From a checkpoint of a small image-text matching model: encoder layers 8, 48750 training examples.
Rows from block 2 of the image encoder of a small image-text matching model, named by matrix and row number. Rows with one number belong to one neuron. Each number is 500 + 40 x the weight over its row's rms, rounded and kept within 0 to 999. All counts start at 0. Numbers have three digits each.
After each neuron's rows are labels from the 100 images, of 14976, where the neuron reaches its largest size: "colour at peak" is the nearest of a few named colours to the mean colour under the peak; "top examples" is what is common among them. Only what is clearly more common there than usual is listed. The data: procedural textures in two colours, tilted and lit. In brackets: how many of the 100, against the usual share in percent.
# u: gMLP up (value half) (encoder.blocks.2.mixer.u.weight, 768x384), inputs 288-383
# v: gMLP up (gate half) (encoder.blocks.2.mixer.v.weight, 768x384), inputs 288-383
# out: gMLP down (encoder.blocks.2.mixer.out.weight, 384x768, transposed), outputs 288-383

u.644:485452434508469528500526493456514532503537505449493496461544489438616534441527444474545522486512472500504529524549573583506427504483588499541489494508489433484449579492444486446488478507474471464500531538556470489496443500444437506572516464511469474545508472489457431513537541511598495466
v.644:526527468476469472419475569466460528519481398446482511509446480439450519544507551561513554521465490494580521538558464601567474502473487490577523461473497544523501527472581387522490541516445482457523477461479472449553490549485498519556488496447498502525465527504522486495497561458520444516
out.644:563465456541472546499523538483477550454474543468541483518491514523481452567530572516479534529491457578478429467467425508524544546504444564443546498491499516468533490455527481571487511472580486547519454509518511525502539483532558453446504518431494557421523460418453492558498438470471444504
colour at peak: brown (55 vs 20.2)
top examples: black (44 vs 17.2)

u.327:503502452540512507551479481494443505462530531448517538456464496524476423449519527486603567457502488505518538420528452493540497528559466474502468517526493482527528491498570531497566506543489516508473503471580519530506476533556526475521546475495490455485502524526611504558433489494489480536
v.327:501529520487572466497476563509469481525518496433543536499581400482495469441598532443499516549469537572437467510521527460538504538477527508493558512455469429479544491528523473495505503526450578453605467453456523517538502524519526476604535476544481426505561472545500459478516498445526576559
out.327:522459445563483500483551558501514556479488527487454467522569485489498564537433520542451610487537454575512443445489459551489509567511485496514441501577476477436534482479558530389477518490546513471480410532471483575410546514475513530437471482459488464509525497488530492477456536567570544475
colour at peak: red (50 vs 5)
top examples: red (94 vs 16.3); ground colour: red (54 vs 8.3); pattern colour: red (40 vs 8)

u.34:505473473494371514509532503515496459517536525480529465467481512610467484488547495555505494562511476504454489485436464452457530519522478463523503479558473508473458468444513451535492480470488511493464561511458518543582527566579545485615374443497538490460476488502494507490487555498523545512
v.34:484490501542509506537477478553554472539510529498513482504527516453519588579536485489442538484596531478519479509504557450502562466520487517417508504471506534457513513481432512538450525555493423475531462499463553479439502470487489381537505495568460522530569486485447531487478520510514531558
out.34:565459494488495542479500448442466441565473440532502455500548541519538531576506488518520471538521561373506486476451549488498363550493574535512472529535520547525535454519632535482498523534529497520495528499507541463513542513501472500443524449478508538451454577436516548541471515488528466473
colour at peak: grey (47 vs 22.5)
top examples: teal (95 vs 16.2); ground colour: teal (50 vs 8.2); yellow (48 vs 16.9); pattern colour: teal (45 vs 8)

u.737:510558476503517498467479474518496531479501489553468551481467508521570492422587496518504506526496471583490545497533476472494587542505453545483468501564491479466533473530533510488524501452533521504519445451520550533575521446462460489554430569449552504428513518474501567453539494478513572465
v.737:495508475510477473497503503448487480525479526507518560566469472497504423396477481442579557503459507358489477471528522493466436515548517450465478484422500568453443530483465422503469513578530504571421460492492535426509417566424551509498498549546513531536479599454575481419525548481538582536
out.737:565479472551487452552572529465448578505554529511520527496499497476484471480520519503517484511518554519498553492468500507528473521523562497500463469446521540505458521506531494447510516496424524475554481465478458523472600476497504439510581554460470545553512484547524493545529555520513402522
colour at peak: blue (28 vs 6.4)
top examples: blue (51 vs 16.5); white (44 vs 16.8); ground colour: blue (26 vs 8.3); pattern colour: blue (25 vs 8.2)

u.687:475424472485531554477510546530499489544507493459481501460583555518477508484580515501496522417469482558517567457538505521457521443414570488581501551456516523566560556561478441485520475522514468502526477491510538569513462498468473439490578476476463504524521441498456489562484518444489457412
v.687:550472433444518464545459490483501449520490522528488452498443513540449535483520457590508541500573509590495446557524410500501501490451568530559460505522464557490446526510488541492477480503442428501458542498514463446487455433540523508489526487442516512482521520474512458615524530449519575448
out.687:526515453576444499533498492513517567501470446485503510467508453530479459534599538466474542529593504486555420478470528573485513450571474529513511420515484457438541502473484477564415432475544459489480478572459506506495537506534529473481500518429471539478487551497521477510492477515515496467
colour at peak: brown (47 vs 20.2)
top examples: black (48 vs 17.2); ground colour: black (31 vs 8.8)

u.729:503531471566492470557464510473473498487503513444519511502461476533449480471506520514578545486494527519516532423490488484539486598602518467497440531555494514473522494508555546554539522535485486509475476441581528545509453519511514491521545507486520476464509525509606534523453488467486492548
v.729:523532496507525440484451535543466496539511522446540561519514413494509485441575509448519527495508494508441448552518513435564480463513500486476583517499476395491534550589494540490494456522446568493615481453457482484493461560468517486600514509548445444465532526511496494478516432433520573511
out.729:524499468486508477488549517501489569453493544507497535495583484467518523499421531504474557479507443607557480496510443520498498566527502487527419499561473442490518460486525485368498516515557541459499398574472443522449550506504481557495505456497498456536496521499519517475467538566565516505
colour at peak: red (29 vs 5)
top examples: red (57 vs 16.3); pattern colour: red (31 vs 8); ground colour: red (26 vs 8.3)

u.578:484502551514511485503544512526525479501527525480530467479560520544482485457493403524541534466529488570433504503430471468435536433528523466535500480551528501453497459449560466453498513511471532620461411591498459491480485539469562486466484493405489447477468435532507495413484532555468508455
v.578:499470481509494481525497490563495544494467499511500528510521497483569593501529516457449555517486531477521444469517504536484509483477541522468428574528492426516513516484496521491511548521551501548441503516483514460494398523552475507515528551441448499526514549468458475574477508475505536502
out.578:483482535501449457566515482454501500527520423460536562475505482540470422459521482492546484490500558501447458484412526430455433510541553510480504508489514519461464572454425482491516503451507466462522505480510523519479467400505557497495508507617482493553505503487485479495529595386518462549
colour at peak: blue (30 vs 6.4)
top examples: teal (82 vs 16.2); ground colour: teal (42 vs 8.2); pattern colour: teal (40 vs 8); blue (38 vs 16.5)

u.677:532503510458495501465475474500514502463468478492561487484446503459473506455441454490537483479560518492502500501486533500507469453541523444451382503542480488552521486447530509477556443505457418527440447497573488476453521516482485487560540521452556473501511510533532460507514493413472473370
v.677:470459573511542553566506473543519474521433453528474550554539482493451488486464442540591452496528477484526470438574549486488485538467459583555534505523475524523474445503508471486479424483556502501457454553546490485579505538427504438455559497539540540493495593479498429476501538421477472482
out.677:507415478511433480490522473481534462560541477469489489524477424532504499508481466470517497520441520506496435411471501516532505502538540450504562460459492427486411463476464487514453514603501485528459503491427452508473492546515532478433480480522494524463548536526547588507430552500545481586
colour at peak: black (39 vs 3.7)
top examples: black (65 vs 17.2); white (49 vs 16.8); ground colour: black (42 vs 8.8); ground colour: white (31 vs 8.3)

u.472:460491549548494540474526554580554551539456540430503458500551523517481537479548455540616449421521503458482527495532444515551475536521376460489518497516510547498496511532500436550555516474470529373429436480544447563522487521526451541498600516508462575502498553443438569489516450533580467497
v.472:522483553514523460446517477476458478529483486557448510510515526402448536499507512525541502504500499487480483517506474561486452485457476462564599527493535453540471546504571460468468535496504504509485529490505521492502500513474492484449542470509533519488531511437555532505486555495497393539
out.472:542491494536431490532491490393485424518500443532545542471409485486547469594556556485478480541434492491511474537488603566504477436468486546496462545530476403531500543420496574461417425486511443494498538568525556473556462571513553513514454470529480491448531427514532470518482525460451503524
colour at peak: blue (25 vs 6.4)
top examples: blue (45 vs 16.5); ground colour: blue (29 vs 8.3)

u.431:501511528502543589488501523484533500560538577547494507492473515488511479471458430487471438479503505511578527473532543553462557510536439497435451517542419530436479414467491501453455531563521459453405498472516531520503586456452576565562496647511513559483452564491506560499511500497455532482
v.431:518422487528519500462514461515546482483510475535534510531434504499492480507430490493484453549479479523523485504488490406578498460419557491498471562529503482564594523478499521465473503490510526484428516473529523490468556590418514462508566595502441493493493531541542539469455481529495544518
out.431:481450544548526531500507440543532532474465469525516567489419567486548565574544447444489482511504498500463496522469415494494478521502507501510460470476474494476551498516558497475464534468434452433617559529515520472519536483500432421472521500466502443548491546527536390470512535417505460482
colour at peak: pink (27 vs 9.8)
top examples: pink (58 vs 16.4); ground colour: pink (43 vs 8.3)

u.374:497512512547527457491524541516489523525514488426521423547574570554475578468551530510499505472543482456472509502502485506506541491536520575465527529513542527456426514486420478547471493469530437487464440488532481573531370529521574467501574508529475562442511442433448521444519449496514486448
v.374:523585507549434543440485580423481449494513555578494529519525461468481509515521555542434516471506520555539478553505495571502439501498548459541513544508432508462415560480522450511555560448491463546544477458462496508536505500504504525544557528493451462481491536476517472517466458568508450551
out.374:482526494527474524540527480451568500486517480517541527448513473529491453520576439426504456473554502572541435561531518535481552404488442498524379501532500428459529531499502517478524411460442482422480539525500517462486582508516498545517495465460482465522481497492484529551482575475540493564
colour at peak: black (26 vs 3.7)
top examples: black (64 vs 17.2); ground colour: black (37 vs 8.8); pattern colour: black (27 vs 8.5)

u.274:575497517482448509433540552516488469496517493542513458503490530488483574534546438569495477429524521516524461517536461535490511495477595516495525493551472474458380423508476499457503506501498512484519477566496518560476477479553601462418518538590540516501528542499514531479482486538450500503
v.274:490503473497505547552531433461500513492521523526485487526495513506546533488434468519523487573477521532517513485517456485502553489513423535462425507490497463504508539472516442502473564448462545487492543461460533503480452536504506458451521483603496524520500547466501501464592504522527566548
out.274:489410516448473521506512495433532458498475435474534538502573613489476456473507500446473497504415473464481465411482451478563524472456502483570484463520524525468511538542476575489500471521529540437515537509508399542490561531521439455417533408491500631525480469540476457491490505597542465425
colour at peak: pink (52 vs 9.8); white (33 vs 2.1)
top examples: white (94 vs 16.8); ground colour: white (51 vs 8.3); pattern colour: white (43 vs 8.5)

u.508:493506482518578515547476549524552448519486503397542483449553512470484519504548505503491526547479471530517457473518474508469545425438496509558535517532497489572529578539490572488480461589542453478525497433517452522484574500520506617497539558509491510524466536460456478595530474506476507399
v.508:486479533391615554507425584513429439489495527472532510396526533504495558547494499455522512515503547445527497521473468521489482541474449525523516522539460442431447526508532499542510587542456465512550513506443607558459441494455414559547479482487535502528466457535544443518515465524497560472
out.508:534480497522528528476538485530485563477518528476525490455526521509574483493637539473562480451513516588544527516484435485462470489536572554478500518541500448464523466563450481513477550564559430522493421479411545495471525455469475467579538562371414505559576447508527514498547488459507523484
colour at peak: brown (72 vs 20.2)
top examples: brown (98 vs 16.8); ground colour: brown (61 vs 8.2); pattern colour: brown (37 vs 8.6)

u.747:496581505490427471475473449431463588545541533486466570542456449508482487558403427529554446542531545523457467497432421521492422605542450580481492523520532514517502449511493499497502516518485546456454428464483466479440496559537557469496501466448425487523538510477520486456452484563537532544
v.747:563517489512471490435454515494436501540540502546529491446442521508429510477530494480544543427497537549570459551500528533523510523397461456555536526449448518539461580480489422514453507446477517503538525478417452430536409523502524572561492472455502506489441531562501470470509531503456495499
out.747:529394529520561516497553575495511466473550466528555484476539529477536565475545607554511532480458442522523490477545473533484466482467480451552504525511530475536478540426520488461510563462545514517532573519498489497512492459459492560515525468509539462484486483455476539475439436532522506497
colour at peak: black (55 vs 3.7)
top examples: black (76 vs 17.2); brown (56 vs 16.8); ground colour: black (41 vs 8.8); pattern colour: black (35 vs 8.5)

u.335:564532476480539403549488556438494449503473438410437562473495476560459481495553519551519458507485547480533533545468507572489516479531550507454544422487468502474433485497494475515483548524529434568440540524486507431487512476536563525519545477542529516381462465549499514552469450535510525453
v.335:543462500558554521509505484469526498508521544559527491493491520497439510507487583561494522483491551472505545528512498505533505490491484384596571488480516458534446475515551434487510490438508505520522533480569486521546514566424430460440518481464483478528475536488493508586598493482478531457
out.335:505429511503467503467466461562436569506559461468457496504555537405477528496503404514531487542454512539504493499489519435479492517508486506543577491526498500448541465608474496441522533496502520426463519499469563545556527510557509463445466558490529483617522532503541511434507493585494506519
colour at peak: green (28 vs 9.6)
top examples: green (51 vs 16.8); ground colour: green (34 vs 8.1)

u.146:519483440519503469517454483532524484550486495478510501520562535524459521504651502552524591437534553557531584396447586507456540462461511505549522499537484507471543468536480489437486583529496433531478568525534563475454457490537470488469451491575530530514470445530524550570501489451515460515
v.146:571464417483490485441449515530501460476469477524551550532479447517435532446542491510447545421497530506487517555488479513526516499485534431544549489506518470443548566459474546523449453559434443538504566505578471550484531555547542524549451471422521582568458496529560456458542551482510491481
out.146:542493431432436525502563496527499448485521505492489506515475449455540421515517501468464481494504461477473439610606480513555532508494521478429544450470503496466480470504496451518507506543524532456530498542505521503554533522481530493538556483443517441483573523481475493442491465530548534496
colour at peak: grey (74 vs 22.5)
top examples: grey (58 vs 16.5); ground colour: grey (35 vs 8.4)

u.320:556485442538428493453474457485438490471475485440491567448488480491541515527560526487551559515525546416480559539568491459526472575465545479478518498504510441467376605492497473541491499494496495464426530516552395565560484509488457580458529522592456443511490525499490532499491496507601470542
v.320:520560503485491452485528538495476574500469426473515538472522519461576494437528589478550532570500488549516482461446471553479505480531484457462519434443529431531526479462533453496486539447531507476433521469465538443501460524474490508568474477423460513532518495471528567440449530525548531526
out.320:568525549508463556541531499486560451539426552488453507499470572498471485552470540498501491586480463442551464526515572574483457458513387546464498513509451533451490496448581517483506448545571554433468450489585525472556590545512510496466522393449477495446558494453486511571456470539512612497
colour at peak: grey (76 vs 22.5)
top examples: grey (73 vs 16.5); teal (44 vs 16.2); green (42 vs 16.8); ground colour: grey (37 vs 8.4)

u.347:514561457577534525564517484477534417489525519514522466525474542496474550563552543530425465452466527552553580491414479493485487541596542551456498484476512499555438471481529535498495578477470496468515464486489470531533463511463534514562487601524534483482489564503517528510520534473417481401
v.347:520528472472478452605533468499553449472514509515535584550469486531523518464473543484505516495522577469468539502473614541465511457427463449489495474607504524498454457550482590473450437427517519560407529480552489523461435530503514500450489485479518499473498515538510505467490452532414523444
out.347:476505483447523492528484487518533508488492512488510462529437480519510458469432483517571547484488499540450541456471491494461512484503514478498501503446479498527532475629545479469531504535505534525445478559482464515493534518538519561525456509487454509548528508492532440523540480528512601523
colour at peak: brown (48 vs 20.2)
top examples: brown (69 vs 16.8); black (49 vs 17.2); ground colour: brown (45 vs 8.2); pattern colour: black (32 vs 8.5)

u.55:515496532525478473473521520475501412476539516552515488548548533529450558519545467512565496551434490546473544467484446533497480494490471472519500463478455522525535531543556489461496508496500405458529437502437531499476475475452588523550562438457440479510491508448609517472491499533457460497
v.55:463619462543509495528522467521489421538514534489494496500543515552481433468506489433448501510521496584466505501527554475517550445517444471577444516446541491519520573465489509493502458441456506457528480462530476466515568483462489408467521494521513542498412477545559514589562531495543471511
out.55:483467524513488444553535540443491490480521508486503496466485512514525473446568452469582499477544512509474552531472483512453532366498464448547504525468514479512446431477525430424537530419467530517483508456511484492478525517507478498558499487473459485437474490476559495527531496556482614461
colour at peak: blue (29 vs 6.4)
top examples: blue (78 vs 16.5); pattern colour: blue (39 vs 8.2); ground colour: blue (39 vs 8.3)

u.414:471489458478489459518501480461472534509501523558488568514509532455488426522463492469410542542559536558516470462494471508512492494489476459494426514581444492442552461454481515478532481480503537606528469442516477539485489515482501511467504466491555488497467501421623481453461442549482520454
v.414:459481523445464500513478489519415541507441504457558490451509508472464558493469493502461523490506589521520482513464496594484458554550421474494474526450429486479452502534470438449494484477493534508489539452520501559452552542535441502493623499421507476461442574520551507548503506538397587494
out.414:459501479497487522481539435538439512523525550474579531476538475496536452465426471533491479449500518448454486470504447518467470469590414419522476521514477467464557500498477494508529455499470518551513442433510508606432535506543523457519532467485574502487477503525533496534491446502510528524
colour at peak: black (64 vs 3.7)
top examples: black (100 vs 17.2); pattern colour: black (50 vs 8.5); ground colour: black (50 vs 8.8)

u.502:478496501484486523485509500597486550496530512523554470501521522486537568556520458479514515473470475493440468455462571560503562488477494494520484535538473501504516484458470526438518562490456429483484551501528517513493422518536441539495479627482555488457521459475475537452440539441542448580
v.502:425442560499530517471523464464509496499514461507604482437494562484485560489482474503499513433440514500424535566535485508537489583442511474555537483524445448485459532483551410493493572498501455499455545465547547476499501568517586509515500551488467509514492491506543551495488466478493516498
out.502:549496403447489508523537510466550377464439522533454517527493460478529436480472546497490485487493506569523478580564414443505480470485542486421513478463524530540476480521487523585508459560537521488545466499512457440543517447491547439569512415457497479531512512487505444501570470479513513514
colour at peak: black (36 vs 3.7)
top examples: black (95 vs 17.2); ground colour: black (57 vs 8.8); pattern colour: black (38 vs 8.5)

u.118:508464492591603388504531575552511411487528480517520517442490538546429508414541509531562567458492459508520515486479495498493516448527504420554544452466546530515460499536477451534512494456495571496481519488503519519525502403491490456634517436529478522546473574527607542496489484517493539495
v.118:497509505501464500517522459508570475492486497513498565466513488450565549544449606543433511538469500496433476518455490520482505498500514455504518566545481514546472516486525505552555504521463567564516481445426476557524530498520464543553490494394447564524461424505451463581502482462457523496
out.118:503513541570492570484488507508547578531493532417523512540503469505530481572539549588457497510460532460559493552470542515468560472563527580463459516519448481455495494539545504491470551524493454446482498568490499491523381447524484550544497454541544538515489495474454500483565526513525506512
colour at peak: green (51 vs 9.6)
top examples: green (96 vs 16.8); pattern colour: green (52 vs 8.7); ground colour: green (44 vs 8.1)

u.395:466528485529530472516506465524502538492531518451500498571470440533557602483517415543530408523550521485447518505478434525483489555570469602495476457566508509453480483505509490522493539491507470463398502481491399536532483501512557525440525532536523529451507556437463479426477420486523500601
v.395:475465486506486534466457479430499443479485441448508522442452459446405462431533563552457572479490467517514474551516506463551487515462453486540547433492495515444502593493465442445539505532421482509490540460419440553510459523486537535529490416551525546434520570548529553572503562484476522566
out.395:513478488486522545504532507445498523491542435529566492511530509393492478539619524506502471463447547576471452480532495482537461533516486483507408546474520442501490494499520531445463536485432490478539515560508503495464562490558534491613525529506521493491567462502485473517482502572529519523
colour at peak: brown (62 vs 20.2)
top examples: brown (69 vs 16.8); black (60 vs 17.2); pattern colour: brown (38 vs 8.6); ground colour: brown (31 vs 8.2)

u.728:506569545466438536480524461463473546487510546573487553526458496507532550578451409505568412563580436566472517523497399526475504593462443538451487491511520532571478455505492493496520467508475516461444401468483434501534494566521592435518486511429473522535576597459494533398486514513514456584
v.728:454468493478505497520553525455478547488535437526517520498507508461429521434480444559557530442461575536538539539518496527484507548480460416559496493450516525459462589516555515544565584531495494516535528456469458458455479545516563454529512481464505478485446521529486417491521570480467489536
out.728:514442483469547515518548560489538469444535470472563466459546501504558519491518614518475494477420506508538469480490519537484377437539504538537461558537497445500535541443473501508481545530530501531504532485499464489474508514436479523559504459520545481490509427487423495535476496519545504487
colour at peak: green (25 vs 9.6)
top examples: teal (40 vs 16.2)

u.637:495428442519527512499464473552533505464475512464551454539479498487475562531532481532510518491483443606457507511505499583532491497429484502481452491496435489456501449543515507485534573474498492471503587515531502447486555496524433466483493446457549517479496501410501478525538518525468519520
v.637:477509468452522532495514534427523449477476442480522522508477509507468516518541439520567589475457519468454556523566514501551508545463545455600487459482492468492492578494571471489551537427505426472537501449535506525529539558472518509597532528489484514514469601554521504463491532534474527470
out.637:469526484552459498557561456457467540479512528534472543513477461487564470485541502486507507471523527476525549455514498426445498629510532536526538512498535523482544537444529522535472525525505488483471415519539465503508427465542593535489587507498481502470528516528480510447464482422568431490
colour at peak: green (42 vs 9.6)
top examples: green (47 vs 16.8); teal (43 vs 16.2)

u.130:482530466479490445461521401572509542493504504429498478522484453520488627556460464569543459520536498578462457555433464549515502506530468562466455439512523504509482440502543569516482505447511503452463523537479433487530590503544538498504518467495509510479494508474496489441486427537497525593
v.130:537527506494425523454495487479550449470504521559514543433524517493570537480564547484589439558458503521461488583486472529534504484488491475517527418456405534546468593496509427467519489483440460490521500432473549497544433563482505512539548508509473542486469537495495453479490504501479517460
out.130:542501469509474495519503615428490555481521459542533579559519481374537460494570481522478510433483475502458512454533512446507486592528518498563466552493510498519505525444513540501474578528455483448515536522546518464505480453518535523500566499537498456412531470480480441458460472511571466510
colour at peak: green (27 vs 9.6)
top examples: green (36 vs 16.8)

u.713:537479452468470487486460432497466509501588531485497534531431482539505516515494483547505548518473559569532448513467503491486552531487461478462493514517471537495553444489536487537483552516444517503471558525498493454432482498522515466531464438526499529373468447444530470542464496551497518577
v.713:533428439454460493456475506527495565552514458460512537550524446447401505436467489554507588469474542470518495577455525494549478479463494452585497483481457471505506514525517395489527552455481516481511511494484552497472488506531570533556476487513456529499503536495482499511502477512537464538
out.713:455476591533485478539512520486492486528469520514460517529574569419486521515526478516566466485538479477513566511487528482509455595499562511546533469505556492474430465464511500496518554476528487428525493471530551503555536442505487538483597486515454385586499553513483558415414453490601484464
colour at peak: grey (66 vs 22.5)
top examples: grey (72 vs 16.5); pattern colour: grey (40 vs 8.2); ground colour: grey (32 vs 8.4)

u.760:519498464570478523521460488536496531465516547492536502499526520503472427471534512534511586463502456502522526390572456440526471429547464467510476551516545497508548447488538501475525483535449485497433491453533554518507458512560483519511560494488487445502462521509624490555459452510524539530
v.760:528496580469521485490489489500514417495515477417523504474534468474479485455527550488490548556436578542510450546538479539567489563560506520557586517545437476443499572490538483490528462504438549539556517433435570571499428474499512529563471482478444484524479510513538474541433498465463530583
out.760:538480471500477465505549556484487539505506473520481493483545524513515546523471509523498605521530462534449470496473474515479509624537475462486441483558460514450586467535495517431530480471550538499501444545474477568421553545511535495414466464484452455483504542497508527497485565506504524491
colour at peak: red (27 vs 5)
top examples: red (90 vs 16.3); pattern colour: red (48 vs 8); ground colour: red (42 vs 8.3)

u.375:457492483532499493513507460548475525512547545424505517508503495541488567543554451498520520487474505599484473501498412520513486462480493531540469474504492467519490416502556499498536580436480544506517530545534481511529547513506480470527592434429502507441527517406475474471460467533492504542
v.375:501514444509530500402472478488449430485577481436509578522532531485536487482468449513477590410537508479539522521491547533563547582497524495475557538552505410571534495516458472561448503486475468444483468428502506545513539494558542489503453408495525509546456495590547504520490527490478519488
out.375:500498487548522479494552537449556590492472495539527528523534469453512518499568537515521529490534461493524541444519510523488534618523539494523490521575558469481561541436508520485419513533517446464457448561470471550471482469540550501481523513530460485493491448513514540494456492488574453493
colour at peak: green (31 vs 9.6)
top examples: green (51 vs 16.8); ground colour: green (30 vs 8.1)

u.500:479496475505508529552523447519535550449510537478588427542492495525516596563505485499467539505498471565466514536435457490498478498424551492510400495542579550454552542445507567480467500511481520591528483484486525489453575507434497460540495473491435521459540507485436485481500518483487497477
v.500:543526562553464576448530546555508491500502533482479474449477514487453511552498555478577446450512564473482518499504513458514491550413542486534508478480485492421464496461498461523535497514454544448563498466567515586516473464447485453606487562425545555503530471538514510521624516444540515541
out.500:590511532500481486462513498506497552513508465502424532483484500419493470451499507624508490419476539442523501481531466479549524591537458480547543470485485471533444459500449463530541500548529502442462507592483489498527429479547500483379547517509578473488446505509530527529437480446519471512
colour at peak: pink (26 vs 9.8)
top examples: purple (43 vs 16.6)

u.446:548555518521560518556499491501481539489515500543469475478501477489471463520518468487493538461496487542482528474476495480472522488565468537578506505430484453572422556528535594524540560536417516461562447482577514524459535483520523547472498518510526491505477460472529427469544488511524541492
v.446:533496567486439516568496499453535488533447478413507499463567507487505424475431549553515491564471569511514482468514488444434424468511458531451497440507529492513476456496547533443489588527531543544503538453511466482496474517532417545542531416430489507512483581572501546523513566516496495504
out.446:567517566521552486452515465494583469498539496515518501496481525479531592465499524542482474538508461502438495513533512437469539460477504459454467480531487559435458487531520493505519526437510565468383511529542532463484512383474505498501462487582473460499466486438509504514530509476487552465
colour at peak: brown (56 vs 20.2)
top examples: brown (92 vs 16.8); pattern colour: brown (51 vs 8.6); ground colour: brown (41 vs 8.2)

u.571:489579503508459429485491493468466544541506510453530432404584520496461478525477501539461407449437554558523515478443494562503560519553576496524508524505546491571545427463566473448540473491531496419488500507511507538505648496514477476468492477500497469448471471571515474468516496543541515548
v.571:535474510570513501472522571510540509519443471504481571496528471540476488512495585424541524495505472512545453445490546534581544460478482514476491478455442416535520489546482496488475472479511546448500497570477512479514508547518497481508415463454490500482542485476522493466505519534441445427
out.571:571572459542443524473529498448485504509413526475481532533456503584562520492498445594451473571526431508508424536495459501542510520471482498453534478435447488519405492522432493483461544494548410464517467505505545506513610442460521545463487538466459552475563491496518539473483542464560436523
colour at peak: pink (42 vs 9.8)
top examples: pink (63 vs 16.4); cloudy (36 vs 3.3); ground colour: pink (32 vs 8.3); pattern colour: pink (31 vs 8)

u.138:516552543552484456435536433522556482521525485428503509455538527557450519504552474468457491433506548560491475510506465443488540466490492524488575505480494534523524496464493500454494522510538455457488527520500469568544518443519556463430499537511480486492539502505545474434411440439499556517
v.138:550513504584546481567543496521593536495492536485551535513537491462540435404467595495498456548539522549510484453505469380504494512574506471480515464558483486463532454541473462471477501494484546533506502545589504515481529463438458440507487431532486482504509497523527480519510499502543582376
out.138:512549441461563485575528579466511535395487470501515544496529494443485513461599573521517543478457458497467471504459492491499488537542533496548388516491540472526522528539523440490515508462423469506426543565529491498502437559526488548524518517526499547489493464547414507468528529505554502501
colour at peak: grey (50 vs 22.5)
top examples: grey (68 vs 16.5); ground colour: grey (37 vs 8.4); pattern colour: grey (31 vs 8.2)

u.59:476535513481515459522529500520484418576440520482511567520441532487535522644551447528431479550454506508520549547554563490487452552497480515499498553490447452471386465449536500530524506549509475476484490454517537573560557525488504546531516528553517474527536507484593472504509513485519470552
v.59:536559457498441504509502434474547499518515472602451504497453555507543454574510588478538449488486481525514465439498552593544474489464499509412446519497526550549470460439498519516472496485489509600493486513508517458499540514514549525527514514513432475476539562402507551442530493511516525516
out.59:509529495486500487481509568482535451465509528521520461485497497416461469558581498486561536498510426415498490536495571473504521452453531522472539486542497445509559491543539468402502487506504457421544441522557457408485499449500390500504510440501431529459429543515513536492552484524512547487
colour at peak: red (64 vs 5)
top examples: red (81 vs 16.3); ground colour: red (58 vs 8.3)

u.188:446491452453504541495460484529503539503502500547550456484515541545564528544513502477468527537513456537501497513461538491526473536436544477498483532519534503443526526473496547528486475520509548558537531504528563548484516495461520425488506478515447540487529483500405493441575521488490460449
v.188:567537480562439600459546565495519501511520535499483522424462518459488510547456502522494432461495515513442522478539464463484465526480534492487521480508489494440507395418513504499521457552455547469506547459542519539510466402478512443580499557430428508506524425521500544417587517463518526505
out.188:594509500540528476495499457494528540486542472491417539490464512486491452481491446611519499420481484422537492487566526502525567558495425437548543475483496474531500417501461457556537487521542521471472503531529451440507388509553439497369535493505548467479474481520540533521449457431492494481
colour at peak: pink (48 vs 9.8)
top examples: white (74 vs 16.8); ground colour: white (39 vs 8.3); pattern colour: white (35 vs 8.5)

u.83:551507411486515474514510580496500530511528527467511530415510477563517570530487551446482514486542484493456464488496484512518439447503515482455518465537499502478510545501462520497453503529523469563506553442436421497460411492493566514499473539486507503498482507520483505452551487532530534487
v.83:512515524480486506510465507560465558430494492460492377416504512532536511472513518534515539548533488455510514482564491410464557516472449618497577493538492530520556514483516480545520511453520565437501527414485420483553462453519497497505493454480521383544543558562474468478510453452534477557
out.83:487411525529513529494491508512536508446482539523578465444468498535594603464495556511467534571487521570484460474421328465527442558541522513399399517577504438512541487469515554485495574496471464501514454559517520498457555483514503542555490576468441481493480493462498504515462509481501545478
colour at peak: black (66 vs 3.7)
top examples: black (100 vs 17.2); ground colour: black (67 vs 8.8); brown (40 vs 16.8); pattern colour: black (33 vs 8.5)